{
  "model": "contrastive audio-text model",
  "dataset": "telephone keypad tones over noise or synthetic speech",
  "train_examples": 39062,
  "gain_aug_db": 10,
  "n_mels": 40,
  "hop_length": 160,
  "input": "log_mel",
  "spec_augment": true,
  "win_length": 512,
  "tokenizer": "char",
  "vocab_size": 21,
  "loss": "softmax",
  "embed_dim": 384,
  "encoder_arch": "transformer",
  "encoder_norm": "layernorm",
  "encoder_norm_position": "pre",
  "encoder_activation": "swiglu",
  "encoder_mlp_ratio": 4,
  "encoder_head_dim": 32,
  "encoder_fused_qkv": false,
  "encoder_bias": "none",
  "encoder_qk_norm": false,
  "encoder_parallel_block": true,
  "encoder_inner_norm": false,
  "encoder_subsampling": 2,
  "encoder_layers": 14,
  "encoder_width": 160,
  "encoder_positions": "sincos",
  "encoder_pooling": "mean",
  "text_encoder_causal": true,
  "text_encoder_width": 128,
  "text_encoder_layers": 7,
  "text_encoder_norm": "layernorm",
  "text_encoder_norm_position": "pre",
  "text_encoder_activation": "squared_relu",
  "text_encoder_mlp_ratio": 4,
  "text_encoder_head_dim": 64,
  "text_encoder_fused_qkv": false,
  "text_encoder_bias": "none",
  "text_encoder_qk_norm": false,
  "text_encoder_parallel_block": true,
  "text_encoder_inner_norm": false,
  "text_encoder_drop_path": 0.1,
  "text_encoder_positions": "learned",
  "init": "trunc_normal_002",
  "residual_init": "zero_last",
  "optimizer": "cautious_adamw",
  "lr": 0.0012,
  "beta1": 0.85,
  "beta2": 0.95,
  "eps": 1e-08,
  "grad_clip": 1.0,
  "ema_decay": 0.999,
  "steps": 11800,
  "batch_size": 256,
  "epochs": 77.3,
  "lr_schedule": "cosine",
  "final_lr_fraction": 0.01,
  "warmup_steps": 350,
  "weight_decay": 0.4
}
Rows from block 6 of the audio encoder, named by matrix and row number. Rows with one number belong to one attention dimension. Each number is 500 + 25 x the weight over its row's rms, rounded and kept within 0 to 999. All counts start at 0. Numbers have three digits each. After the name is the row's rms in percent of the matrix's.
# v: attention value (encoder.blocks.6.attn.v.weight, 160x160), inputs 54-107
# proj: attention output (encoder.blocks.6.attn.proj.weight, 160x160, transposed), outputs 54-107
v.18 091:530518530531490489518488507513443487534507503489487483481495501461507527517482496518489537463487509496494512506485524468519522459531491530530495480496512503491506
proj.18 098:462462457433503472480509494503519480487529487507504500551521478488492484475526510520506473554519497492504535509479506481515484505478495485464526533471495525479531
v.19 092:523514465508481514483501521502517561474514493466522486497526454512485496513460494498499494513481502492513528469518480514504463502513484491461527488519520515496520
proj.19 099:489479512467514499521516488513470485527465491523474495502481540499499482509510486472534521506511469500513461513483501480486528498536578509526520475490530474488530
v.20 080:495491456521508492515514503535502515493530504456485516510513491470488500553486475547514503509481529539541462519503492473508529477510477517529483458482465519496505
proj.20 087:501478536467513511490506507469491462539455488526480468533478516487475469479547535493501539501506480506480493495520496492459488519529503512490541493513540444481509
v.21 108:478480524486512497504499488530487458530509495460511511471518495492464531499519471494497524506514511513476476522477534454514518461462510528516493503508514504518518
proj.21 110:490510446491522475480544534485489510513530461499503483537469509485518484497484519498494459465485528525522550499501461507516504505488410480452508497457480524508497
v.22 110:467528546512505449533500484530435453522521508501480520486512510468478518475530501529501540494496500512504478512493530477496516432541498513531487496508512493502502
proj.22 112:496498453495515511446475530488521487523536509477519496531503463500489487502494517513468463484507520513515539518501500518513491499452443488455492506475462553503509
v.23 125:505502518503473516515520496494478557489501466467543462477509510513513546524433497510520533511515485463508547455504511492524460496531487502463530507528506477485505
proj.23 118:507475466466492503496482485507496493503491472521503501499485547483532487497501505488529500503541499489501460485492521488494480512501561504525515513517537534500532
v.24 113:495517517488489482501517495454468535486488476523519470503495520516525517461475533518507516495521476473513552472489517528492468510563504472442524527511490471493475
proj.24 110:513492467506470517500452495521524508489520535491525527479512485495514504528490479509509495505539517503513475524503538504503495497471532506534475535516468545489493
v.25 115:491502523496487500505525483489464558489493462481547463473526514532503545472448506530524552527522473462518546461499536497507454489558493478452545506528509471489496
proj.25 110:512476452479490513491459503514504491514511493515503511502475528473532490525488509496516489476550519499511462499496524500505487510477541507520490533513512550503517
v.26 071:468480517506524521487531466503514504504483488531489509501518512540497512433544485502516525540467462460510517503510530505485505518502500457490513489490499469491485
proj.26 074:512524475524474518481445496494504485515509554486492498500461493482501528553472533524477497426487524493515493492511495520500491496477479512491444514538469501538476
v.27 119:459512520475486486517518466503469546480493466489543464478512542533502533473481498535547522542531470460522529457519519523499463497557486486447528534533494458492493
proj.27 114:546498452521495526480436514497510506520507494497532512477479514489533499526473496504499492461535510507515460511500533508495479505475526502520474512522510570515508
v.28 083:512477506473489529473501537449511481505472516496530478496466516522510500490447532477462515451552472508483524509449500516466481521502529477467526511492492501515488
proj.28 078:480492501498495485539566498534507533447532493499489517503514488490513515509487484505511475496483558509521513513492499496535535491492495493517499536492462487453454
v.29 092:534472496482506552448491533460540489516477511493529488509476486518521503494448525444453501461524502508455528513456487503494488538447522488498510506483486501505488
proj.29 094:471501504474475461564587479542504528432514484505464505499514507483508515494507471501524481530462537476513502485490489479535519500511501508528514544492503475475479
v.30 107:543511480505478517504502539468510514500505505494500499532458499449528491569445534490471482442501530524487507505475463496519519513488507513515483488482473515484499
proj.30 105:475467550455492487526545472499513487448486494512486496498545502521478487435549487490527535587506482475481498497488500482485499504540543506533555507498532455461518
v.31 124:494513490517520464501498508513498435520508535506456542525508476472476473491556503507477493472477513549497452556477514487480545471489504506547462474468494522509501
proj.31 121:476518518503523495493527528489499495518512515488491494528508451506468491497509514506476497498470508520501545530511480519503522491493434494460510492469462459486483
v.32 074:520493520524493508503562502516470525535530507521485548468486518477481535490499456531508479535481496437519509485529532491492478476544472486452499529547533504507498
proj.32 072:497511511525490513538494480509506512538473509516480503509568467499491463500532507514441484528524522497494497520528499502504504491478474500533472476475484480472498
v.33 107:462493488485553456517444491541479484497514519498461444479511502498499487487540460525511565519494484472503498517521467521424512495493498490514480483481504525514507
proj.33 111:513499560522504536523535516473507529514481516490526516466482536473517526521425489516484537487504520510509502495475513465547498513546511542493521480523510472483514
v.34 104:459483489480480449523501494526468460489505499472471486485521498521477516489536484557560525488510507546540502549487504541433508455526503510494476458458456488480489
proj.34 105:477473478487535490535573507474508520513523545480508485482477518477518481517456486509488522463487526513535513516476483486522544497535507507476532478486527513481528
v.35 102:501488501512463510477585502481473482509514489482485552491509468477477535507490498526520469496466519534538485531456550499512512467545499502486494446481469487485522
proj.35 099:485497475521509462527511529480517496523492551492460470488467533523504442510529478509500482462499517495532528534509488501471540487491511499521494492497534495492483
v.36 087:516507479501478500480523488497495480503496512514487561505513461468501507504462528500501482446483522584512472548447504518500532487530518523548488459463436479474495
proj.36 087:507500485496490466498512562472513463474511528456469464500439531511505452519533480490536506498508496496535547540471475499475516479513525512501550502513562501498513
v.37 097:465499512497518461522505509528467459515514474498477508483559495489480537468526470524516522527506509496501498561497511517489542482510506544524464470449425483489492
proj.37 104:489475482502515509533542495487520515482519539489515472476445519485545471542473487504504528497518522510552530501482465510527492515543486495466549494493544491490536
v.38 094:468486523511544492519498491553473465510502483497455472454539498504482518486530443523497540566493505464504465524508508519467527488505505517533481456466476508506522
proj.38 098:497491498531490520541508493486537526508494547487512492480478543494539484541459480515485500481508516488543497497494489475529504525521492524498506499521539479491502
v.39 088:464488508497524469520492497547471453509516497501460485472541490504485524475528473532521544522500508511515492555496498534455536481510505527535469458448444495489499
proj.39 096:491481497509504505535548509480525519492517550477508482482458534481536472545465481504502526489511521504550525513474480485530508507536500514474541500500546491487528
v.40 099:500485491467441470479520501437497471474558463491532532572498487480515513485503547479517465454506494559493536517451508483554500481486510469435497511475489515520518
proj.40 095:518515479488570498476498508494492536513464508500534496461457483515490509507461486501515531476496486537508505497506496513474495496538527467490531480491492471505478
v.41 082:489490484465444479481486489453502505451492496467520503549462492519508490527519539513532470465526478541529503496480523498503468485507499454441500501502526508506501
proj.41 080:481491473472555489497533477507486537531488486511520506483528474504476528459470507504506503453475493522460461500516528507477528505492517490510475485495456518498475
v.42 080:484498521478454476504513501459501490472508469481539504529504524524496511492534501495513473518538482475504528472507539482538466491491492471425505530521528515520511
proj.42 083:482495453488544524498503441515503546527478483531532501488533473494495534484465513514489504489487499498482455472538508511502497518489491464505470488477448508508489
v.43 069:493504504469496476490536498454507486467581454501529475560516498507503512464524517449499486535499496492465536513480510470541490494462491454447504499467504517530515
proj.43 068:520509528523514515458487503508480516523470516516510488465439502532493533514459468513520522421505506504522540455482505509485465500513530470499506524549494464535455
v.44 103:498517506510530513530436502555515527527442546517487473458487534513505474523500477507484537509528500451485491471554463518461490533497498528556501540546517490483462
proj.44 102:485473507467466518518511469517490482456545445500516530533564475458511516484518525480489497578509501485460474487489508491540470499487474505487495506468487543487553
v.45 117:523492492472444513479528502425524499485526473500541531559470498504507490511475551470502449454510493546489520481465508471547481505490505471440510525502512510516516
proj.45 113:511528471482543484454470484519482517515465489515507506497498460515467512478502506489517497480488481526479476496526512522450494486497511464501490501496464488512464
v.46 077:510497460483464465485494509463513521473544513494529500567489514501526494470500549481543485419494485560502584503481479500530489486495502476471502536501512501503478
proj.46 072:516509506471551505459521528479483492514498488509507495482457471490469510505472491503507565486492512526490532510498503513484479485515525471478532500485483497523507
v.47 097:455506500486509471519450495554494474483448517479475480476518510534488490512543490517508516523544495516500459529509499532457518499492512519536478477468466488496495
proj.47 097:475473477483504516527547474486517531480540517483525488491474512480517504501462497505514501492482497514509484494473499489527502518517499515469515498502523530485522
v.48 108:485494501506477478501560500484476452508539476492493551509536476471488531478492527527524488474489518567529515561453525522512534467533505522500472456442427474471498
proj.48 108:488481467497529479519538527462521496484518552476484456485441519503523446534501476498505527467503518508555550533479466508492509494528514487474559488482551488488519
v.49 080:520501535533461529488556505510488509509465509497511559467486519504488530515482479520501463513514514476524478463503554492553475474540492520495515528550518483491498
proj.49 084:482491442483491492535476449524507510529512506508475496524564471499500470494565503508472455531499506472494463507546501500484528508460468476528462490462471518489507
v.50 095:515513497491438489478529506444500509482500483485547560551488503501500511505487551480516450457519497543501527495473532479559480487522500495462514533513499484497485
proj.50 088:493489452455542483480511482505477500508512473517499490510512453506470498476526505485515510495490502513485502497519484537465513497490491447485506488462472527505497
v.51 078:504502512514555527515497505557506501542488507524457471437511498488495495501476443505467528539476522456489468503526468502463526523490502531559494474491484500493511
proj.51 069:510512539540430494515470525501502461470509515488476503517503526511518482515526502502492480535519494474519517501478497480517475496505494543507504517525541484494511
v.52 054:521499516511548551534509496523516523531519514509479516455468497492517488520462477504431550485506535479481446511508466498468520520463494519513497503508505510517509
proj.52 049:509500527495442493446476498510477482483505494488492538534502470520509515511499514459499485531504485494491467476484539473501453464484505515474483530520503493466485
v.53 097:525521505527537535510473496544513552519442544520491486450469530506515483533486467493462511518508505442480471448549474506490483526494489518544513534560546493495479
proj.53 098:495505517499438509509475479523489459483511451500494512540573479475488510481551526493487467558505492478457463492509521489520486502458478514519471517491475530490515
v.54 113:519494484468436502480509496439526505474507492497533522553454496508513478527491552485512453445518486560504511482480499487525476506497507470437511524508522509509505
proj.54 111:498521480470545483459492486517480520516481475513510514498518458509463522464493512486511498479479477526465470497516516514462503483491510475503486494494463507501474
v.55 098:540542515529498535491526512490513547527461514508536543492492522492491501510463522476479468499493519487487494482518516493547486507523491521530526526555507464465472
proj.55 109:484481488481462476487491489515491445476540465499461495537536481510492481478588512483505472530509491477483511510503485529489508488449482475513492522475495544507513
v.56 110:475484483472458473484536492482473463478526486474483515528507467480493513505522533538544490474497508579546502545457535517486517462525509482460479445445453500495517
proj.56 111:486500477504546481517546530461514528523498548484498481469447516519499476506463481511492510442487517526529501527499485492479546498524524510491520475502526487494486
v.57 085:473482497501549481511483504521493477500530475501457464478533487496486505485533458500496540555475491455483491531507495507463529503486503498526485465465489524517525
proj.57 088:523515546541500530513495517485528516511464528492511500458443554508527501538440477525488509477519516497535515491487492486525498523540510529490526495539529459499482
v.58 099:527500476479445499476529500425517513482525489486532534562469485491508489513480554477510450445501492545503526485467511479544476491506500468447514521510514502506501
proj.58 094:507521492484545477462486514507475497523483478518490503504510469524461507470519508494509498474487489517475498505515507524457508485484514472508493492492462500505471
v.59 070:484489514502517508524491493539511535502480544492486448457445531516498480536518499543484519502523505481499519455543491533429458517495494489503492527542553508501492
proj.59 067:480489497502494524532496441504504521513497494502505537551577463448500502506489540496434476515484492496437412523537559478518498498469484512499451495463455517487512
v.60 083:503492483484451506480516484465522525471487519477514502524431492509511484542494523505517471468506485520525491457488513497505450501510491446442513513533558513508506
proj.60 088:493518493491519485483483486511482508537480475518492514509557474513462530455503512505489476467468481499453454504525536492472527495464517499538447488499455508498462
v.61 100:528468496513481517492552492470494521496556503506499509512458481475520503516470516513508491461462501514523529462488507487506473484524490458453510509530548522509517
proj.61 100:528536527518503483484469529494486486544449505502467509503530499515471498494518493504471496481501499491485496533523525491467528470479519503542469494494482466502469
v.62 076:523502537511508522502573512485485498530531460520488539493516481475483534471487453496478486569474521446489474502498531474551514484513497507479508491490491492518537
proj.62 069:509516516548463503510432486527498491497464540520486485485496520543496478519541470504493469506519501463538522485506465514487492491486485489552478514529516452485469
v.63 106:522507531540491550502571504509494509525499508503491533457497481482486524513466482508477484520469532486508476484502533503524498490535494514524507478523493478483509
proj.63 110:494504475519467469516467502503511466502500521497458484524516512512498448508570486497485458505505506465518501527518496498487515494460486499535467508497526506491493
v.64 112:521501464504531532494492488531549487496476547541487519466490503482534467493459503508487472527486500465525489459504464499520511563509495511542493508514486480493508
proj.64 116:539514482498470489451485492494478451515478430495488499540520526519511518516554519499509490504512471474464500537504536503488459486466526483489483485491523541517486
v.65 137:475515481517527455482513511551470462517475497462497465504514535529453504527534474575560513510523469526562477530508544526454521450543497534504508473505472486501483
proj.65 138:493499525471494476557560458510520571502544478482492554485541485480538528479506472488500475543473527468481503475520523469525518497469472436518494531508505505498495
v.66 102:484511513525554526496511505517502513501492464501504516519520497518497502538532498465488495543488470506476464554544540513549536496477511509512500447459474473477514
proj.66 107:521515478542488516512460510541528518517490580482501506498496503528506496507497460520501485493500480514536525518526520505478467515452463517499444553545483513520461
v.67 118:501526521493527531496487516483527521505480468516547508475506555542499502484476504448480478528535510523460499501528494500536491538461489483459505525505484489522489
proj.67 121:467451499493495537487463472544472452506499554464505486522480471508509491519476494498539504518521464500527505481469487519508453494497549492514515520524480480530541
v.68 087:491486509493472452492493505501460487519507497473514502509506513517473527451502519537525514479537495505516539464471475487438465460524496470476497530535515536515463
proj.68 090:464469531472497494515546471466489520468531458501508490481496483461502503488476495474508518489488545504493494447468491477529520485542504467506566493456508442482537
v.69 132:475514549520516469508508507511438477517502458468531491503530547544472552504527483507529526520545485511484490526519533507508514444491497513490501503496488498501491
proj.69 134:479487514498508524547506463516513554499515563473525510478493476468516506501456476503502494521478501498528498465496496469519490509522479494511516519523485467506524
v.70 103:485530474515560507503504515473518513499516495514481505531503478490497465533534480487483497489470506554519480582530526512534540516498507505472488456438462472493505
proj.70 107:500505505512495512501501521551499496531483527512492527523528508522501515498497492511510493537500457460499511481551490516502477514455495511522474524585512549516478
v.71 142:494521500467506508492520536429516547511493467510510522528484511518476460502517517458484486490502504536471505543519501502496508508484510487443512489487486488494493
proj.71 133:454463513501505507500488532556484470482508546492487500496499465521493482484477490489514506522518505521521495474487448554498509501474489500510496532502451483485509
v.72 091:490515502503537502501506512447486528512526462500484498538510491504487489504553485484480505499488501536493480576534558514514530485482509500449495451450474486494502
proj.72 091:480488511517516518531508512566511512521489580506505516486499493505493494498470478505517502529500495496524517462528488507489487511478480516546486538576489501505493
v.73 098:474488496488481448484520502490452503496526475454482478544504459499458518502552498546535527471487479506522521545481535505434488427529514499490505470492505519496494
proj.73 104:490513521511518472541562523486526569483528484521497525447501506484498503470480489497479503493477558515507513473513477500511559513515443502504509512496502476469485
v.74 061:471487506510532542464520507512508489474487426494486454484493496511484520503504522490506494513481494514491479487501546524499484491481510471464511467516518498481540
proj.74 066:493483451511491472524515486523506524534543549498474486442514525534519475481475437503509463453500555522511564510497522502485464483474489494502466547511491500512472
v.75 141:475494513520492447498506487555435449508497500450492461508516517516467548529533479567555531492514470504541493504487541512460498419536501525529502475513509508496509
proj.75 139:515518508490505478549547473467540594490533487497511527467521504469521520479500475506471485499460543492500507493514529450510525506518465480499502512498518492499488
v.76 104:497512487509541517475484505542534486507445492504534498461504580554490504491465482501508475533537482497512471459527502499515483532492486503488504515538502500536502
proj.76 112:492454496477480504491481430510473471502523496456492503525509481504539517501517493490541492517511498470495511488472539499500446476488564445510522534522507501533520
v.77 102:499536443499531491479506531490530504511454512503488494511485527517475440491498498540520480489501498549561494532498500525461504519540494501460505486497466467505471
proj.77 113:479480528471477471514548491535473488504522445501466548513537485508527516485523500471525485551511504474459494486508501512520509476440510440523486518512490516494499
v.78 107:499521530505529527501486512495512508510480470510542500470512565547505515486481497463487484531541502516469489496530500502543488521460491490463503524511490496531495
proj.78 113:473454496489491537497466460538479467505501556460512486519486468502513498519473498499538500518511465490520503477474497509508449497508548486518524520527488480530539
v.79 113:502474494515484494506505474520491486481530525502463506509503438450524506514505508509500510490460495459510508490471492492503506496514507504558485481479507500458513
proj.79 114:553554487529490487492503536460526521507479470530506497488499545504476499503519502509460492458491507515490499527529507487482523514500460541475475468488519526485464
v.80 138:494482568514488511518494482501453498493526476492531502491523506514515566486505505452478518516518505484429515491506502482548495481457503485510489517499520522498502
proj.80 142:501498485529514542503460487489517509501478579491539464495451501478483487530452497517496515462491484532545506501484494488492486520550497556491513492504487461509521
v.81 145:518494514468481539503501501422538566496518481534507542512486472477530485476491531415436484488475521488435513495506476472539483544456511461469498520496524516510504
proj.81 139:473478481521509517454448546519479424494466547510505452511457491524464463511478517505512527468532484542529510510471454550473493507509515554487512490490465472489509
v.82 111:499506525528523519496478489549495464493466487494547487446517569552508541492463487495510499538548499504490486452518500500534473516482480506499494522526497504530511
proj.82 111:504471488485479524496477430490481489508505532459509491519496491484525511524488492497529491510499467467504510481479543472506449481515563471503527504525514492547530
v.83 088:516509484511529532511504502473530525489516507520473511519492472477518467551527462465455500497464516523489462554538536500542533527480515511482492458462486485508530
proj.83 086:515508479511515500479466524544516482535460546505504497532510497541494505502513514523502502522506459479508502519541504518472476515469504538526470515558510559497464
v.84 075:528503521488489550532522490462534557482512490544514532479473478456544500539467507423480492502486528490439509483513499483564496552470506503503504511492517487498540
proj.84 084:513496445508493514461411537512500455499459542483507458500465498534486472514496513526487508481537463523532480530492489535461478516485522544471477488499502543515476
v.85 083:534490518487460467546478506500487463525528539504504499487511517507521497475487476517494512499546537447504512484495464493469510493512480533528496560505487517497459
proj.85 090:488509539478502524514518481486481484477480455507505504547503474451481514515507542488485512558495469487480447496488480485527512502548507506498533429449494483481556
v.86 112:495527480491529528478484515502547518507449473509535507484489555543477480505480495473495468520520491526499478490532505495508486535480492490470511508534507498547512
proj.86 119:473448496480497502486482463529471462499529511463484498518507469520528505495511497492547500520520499483508517491472514525501460478479563455517517548518496507528512
v.87 076:492472479460457461479514482468488531497521513486475522545494453475489490471526514541515508475474476457521527480457498484443484466532520483512502503526529523507493
proj.87 086:490516523507499465496542547481512506465513439532503500465479512500482497478507509480489517467501558536480492506495472514496549514512454506499518500463499458452472
v.88 126:512485522522491506518476466555492451484503536508506491460503504493541537497461490513501506521510512468506496442483477491523487515497483512553486529517516513513511
proj.88 119:539522480490491510474486462448495503517480470499520478521490528477502514526510514516495496477490470484483494527493549453494466493527540511488509460499537509522508
v.89 111:497479521498462480521519489470458509494553496487465504535497435458510515514540509495485527470466503484476508525477504491498512462503527495523497481477520519472502
proj.89 116:516540496530522493513502563479536542494489517529518483471486514499467486486487501513461512469483513541516498517526470498484547531520432560489481485482488491464470
v.90 091:485509506527550521520525484531509477491497512523495536476512498491521490513487508480486487550494493457487485513508471506564540531502507536558492478470461445451510
proj.90 093:557550481540464523486460511526513499519455517494513502533509524522494514514525481521498483505499460517517513550526505497485477509458463531460435494515477535524473
v.91 089:503519461478514477465489530467516536513499505501511513522484504503489463416494538517508480467494512531537540511473453508460472502527487467454497517503486491505444
proj.91 095:461464545488481491492542514513465456477497442519479530511484499493495498500495511459525518514523514519472503471473469519523528484486506469513533499490475459488535
v.92 119:517521449484516532496498522472571521494473526537492514489474497486516429493462510490482462496487522513527493495505463506500500569510495494479503509502482475505493
proj.92 127:493488500473481488465496507522467430500487452509467514529528500529501506501536515485521500530532476481465488509501500531497486480455543472507487489494500532501502
v.93 131:470514488489509457485518525493474500517480469460499483530506515521434492514539492546542517482514483543539496544510544520447510445533502516471517475498485487497485
proj.93 128:467480527487503478557549484526516554482552502495481543465520479494521501462487470485501484540484540493505499462508485500526542508475464451520494535501479491484502
v.94 105:490512528505523519494503513453499541485513446509525521518515489514495508491521524433470492501497514540433505553528524500558510511451511482472499490456479489478492
proj.94 109:479484492542510538501456515547501487515477603497510482491465492514483484523449471508522510487508473535551513490501478524489480520495483544510481531542464489523514
v.95 107:508493512476464448521480502473473485519522511497495490497499510493502509447493494539506514478529527472521523470479469488444483474524492500480502553526503520515461
proj.95 111:465485553459509506515542488484475491476504443517508504508493486461488506497488529478501519526495514496479466459472469494531527496557512479505565451454510458472558
v.96 101:497515494496501471536522524500453515530523521481457528487488484450485490564505509541512502473484540573542486543491522470501537441558517520495492440466496536503523
proj.96 096:481444489482479538442485472500533463490481476525523477523518506536509483482461479477506491520533497479469532484482466520522446543466479512500521544536477468526519
v.97 092:474514461457492499462481520471502504515513494528522507494510494535501469464495560467505473465516540571477500563464508497499522505461538498501522496453471499511514
proj.97 078:523497561559466515533487470495497518486492492500512488502507502505492514521498478532493496492492501491507515469520484514497449496516447499480435491540509499471491
v.98 102:504492520536507485535523494525471515489502503453476497488508504463483525552505433554506531508473473470543501471524517477504488465565472512497490464522510508495500
proj.98 088:477476429435519500457494509512519459517498505535485491516482495495511481477487512457512492502518512498486493517473491496500529530467548513518551538495499494543525
v.99 097:507497460477500495520511519547528511476503475494488488474479501518486485527510469528524492485500510481538495484534468532483465503536484497506523491534529519480473
proj.99 085:489517519523545492491507536510467498548496531495490500546512494477495507484491508465455536506475482499479457522485492473529557489508529547558514507503518506531511
v.100 120:497489536514492520512493459517515474467483478485521465507488517512515524484492457488492493545520461403469491424522473534508460532475444495503493554554508454490483
proj.100 132:510534479504540459495514546490482533512511498494465533487497470474475485482538535507490510483456485526511466539507533486466551467520523484507521465461521528502471
v.101 109:520479516525502525512503474539539480461478479502485494499475502509508509510511456506486475545490455399491481425537465536500466535493464499501485526543534486489477
proj.101 105:476539506466536461494525554484465522518524507477487520510496480478476508474503533495494529484474494530500493546486516476497553466521522500505543472474505492500498
v.102 087:493483455439477507500487512494526482512511482512530488493491503544494483490503550483527485492541525519481505525493458536487491530470496498508545526507493495474505
proj.102 075:518541566608538496522505526505462532516509505506486526527533487482479505478506492502444516512448479506488443500527522512486522486518489535528451480525496510525482
v.103 093:470531481473497473532520521513445518528530489480483496469498499479475495542488498560539513476507539568552485526492515493499518455562490519498519464487487508493525
proj.103 072:499468494541506538448456506509531473523485480524493482557522492512485469488480501485471487520486477486450493494474466511502463531471485540521482536529505497518519
v.104 107:512500534548494481536532488523495486493480513510485495504485497448506531507504472554497541508486487448522515466531494503506477489564464479501473502533513490484463
proj.104 101:465501449441521505450505520509510474503513485487492497492520485511483484509482509464504479517501486505476457506480510498501523510475542514516556507475496508535533
v.105 098:490505457496515495460499545473499524527508510518496528493538486523489473467500546480502508465482524595502515576467533458496528482486545490492518456439474530518517
proj.105 093:495472525504448523529483445518499481487492510509519466511477516494521515543476475515506483490532527478502516451499473513508448515502470520481441539546498486492519
v.106 112:520478513528507523508500476532528486464481475482490489501494506521494509508509450504490481545489448399497483424529480522497461524495465500498499519551532488490490
proj.106 110:482536495463538458498520543488468513522520513501478516519483483463492501473510541494485526480477509527503490551485505489494562471521531505510529486466504494505495
v.107 134:496488528513503515515491460536520476468477478497509479502491514521506515487500461508499488550510457399483482422533474539504455529485440495503493548549518466490483
proj.107 156:501537490491532465493519556477473525515516501490469523505497466469463488485522540498480507476456487532502481545489514481478543465519516495499518463464521520489490
v.108 106:522499477526511501489506514524530501504479506544454548505477480481504482514516529511480484482469519496516492503510487501489515496520541481505474475488534539510484
proj.108 099:466486525455476510501517489484490472481511498474542477526514512521504522513446476490519517512535493505480565518469466502539455497498480499455541515506469462465520
v.109 087:486537517544526497503503503487449514509502476490474479502552487495494507506488423520501503523471458496512485510507542451508498470518480506456471446441466488527512
proj.109 080:500455443439468496479495475517529494491503480511496473525453500479517496496500543501543477461525550499493508461465486489480472513476504473489517548525518498487493
v.110 090:487496465478509483517517517566506519491511477490460518480472500490483480550509482551514489487491536507550474481519484510484488470565521511525499474504549550495500
proj.110 069:497488518505522517481492540484506463530501494508519494559513505499487498491464488457484540516515460513455565541467442493537499510497483515495535515512487479487526
v.111 101:507492535536489509498502464515525474471471503517530475505494510502514528450497476509494529523509472418470522449524488525508459529507449465510495541555512457485449
proj.111 097:502542471482528469506511536505479514513506509478470519481501481486479486521516517491491488497475479510515439516505539480477554467511534510513513470462512532512508
v.112 107:521478519534510522516505475535517491467480480468488497502500507514490512523512446507486483545486448408500481428533489515501469514506470511498499510548536497489500
proj.112 100:476525478455541462489517536491477500517516519517476512515476485469500492467511537488492521485488516522507494554489501495492561483514535496506535500460499491519496
v.113 105:553482497534501520483499514497537484504492508550467539523472460484519485532507520474466480492471499487487500506504480493500521519477521480490463475464515529513483
proj.113 096:460499517452476488504520471504484499465507483459540480493515514522517530485465475510544523514537517505502538486495499496527467489516484474473556519523472444503497
v.114 113:495518457460498490471497539469502516526522512533506512494502484508505469484495548481510492451503546594505517578474510488490535498484545500491517487441473516510503
proj.114 114:512476552543464530524484462513512503491486499484528481498513528512511526527484464515507505513519498469495508447509498495521447507499471509508459508551508498489507
v.115 103:499476468471501514482473520486497515510520498450500506491522499539480476533496496452504464502498489540488479518476506483495526497454530532494522476475502531513553
proj.115 094:518480522525506498532503477499503506505491512544499499528464527486531514480515497523498524480513536500514558514516486515508499508514480485486455517509485478495461
v.116 125:504501529519494504522503461533513466470480490529500481497473509487516523481498477532502511522517482419500497439533469544505461520523439482503478545544508459485465
proj.116 141:498526485492530485479520561491485522515513485467482518499517466497457489499504520483488495496461462525486468528482520475489523473502517504505543467477520522502503
v.117 114:523493475501502498496500543474489520532519515473473521503510472492490478561505515477497483468474514572508503552473512459497535480492544517485503437452502541504532
proj.117 110:471458508483481510495498432516508483489494505530528478516496533516534524475484479500514513518545541475490527473505486523521477530489488500499492551536477460525495
v.118 111:476524481457500478484498528473476515538521520516515502492508502494500486488494544499519512461516549596513513574475523489497535481506537507502517492459465507509514
proj.118 109:528463517550467545509476467505532491487479495501517490491516518523512504528492464508494483514510490468495505460505490505514450527484476498503459503532509515488500
v.119 118:495512500502501476491508522475466516537520536510495521509511485459501496493493546509499529453494548586509524569469525460503535469523535491496488459446470516510512
proj.119 119:501464486500457538495477450522529473476485479501525474485508520543513490524480461500527462524541500479495507449511490527503438532471475499482492534531482488505514
v.120 078:504511563533486484508526476447472497499491535482527477528510504467518530481480485493488538500489473491493544491486533491516504501501467489466483521530481460501487
proj.120 059:482494435452484498471493472526524486500484511502478500412512506512507466522531493510521458526512530473533450480501550501476524493460515503523512497465494519516509
v.121 108:459523482459491477513504479537502501486490483511527469479486533513499498458496507542526503503529518496524501490525496558495477503537479497521528547536503476479472
proj.121 098:522523525552528521494493565479491504533495517493476523512519475480469482521498513493462498500447454504480487525486498479512514479505502524505484443488518546477518
v.122 102:483478500455489501509485496496488511494520485445531465481523516532487496503494482481534492508522492508496497488497502502497489495469479518508541510521487488498529
proj.122 091:521515501563541494512493509520500527539486517533462516505484506476509487481536505501468502485464497500504472520525521506483550507498512510531448486489521525534477
v.123 118:508510448477504495465495538479522515523511509545490527498505477517500461478505552485505487454488539586505517566481509488487529506486553486489515474443483526513493
proj.123 126:498485560521456523532492464511491498492499503478532472503511531507512535539463461514511507506538505478498525452502487493532449498501469521494464511544489487479527
v.124 109:477516498479501485500497518474450520538525507451517496492534504500484493529485507483509509491510519580504493544467532470505534466484521533493515475469470509510548
proj.124 101:523467485529482526492480452506538484483481499551498495501482517513527481482527498511505485505505516482509518482517486531486475541484489480493458523506505496519483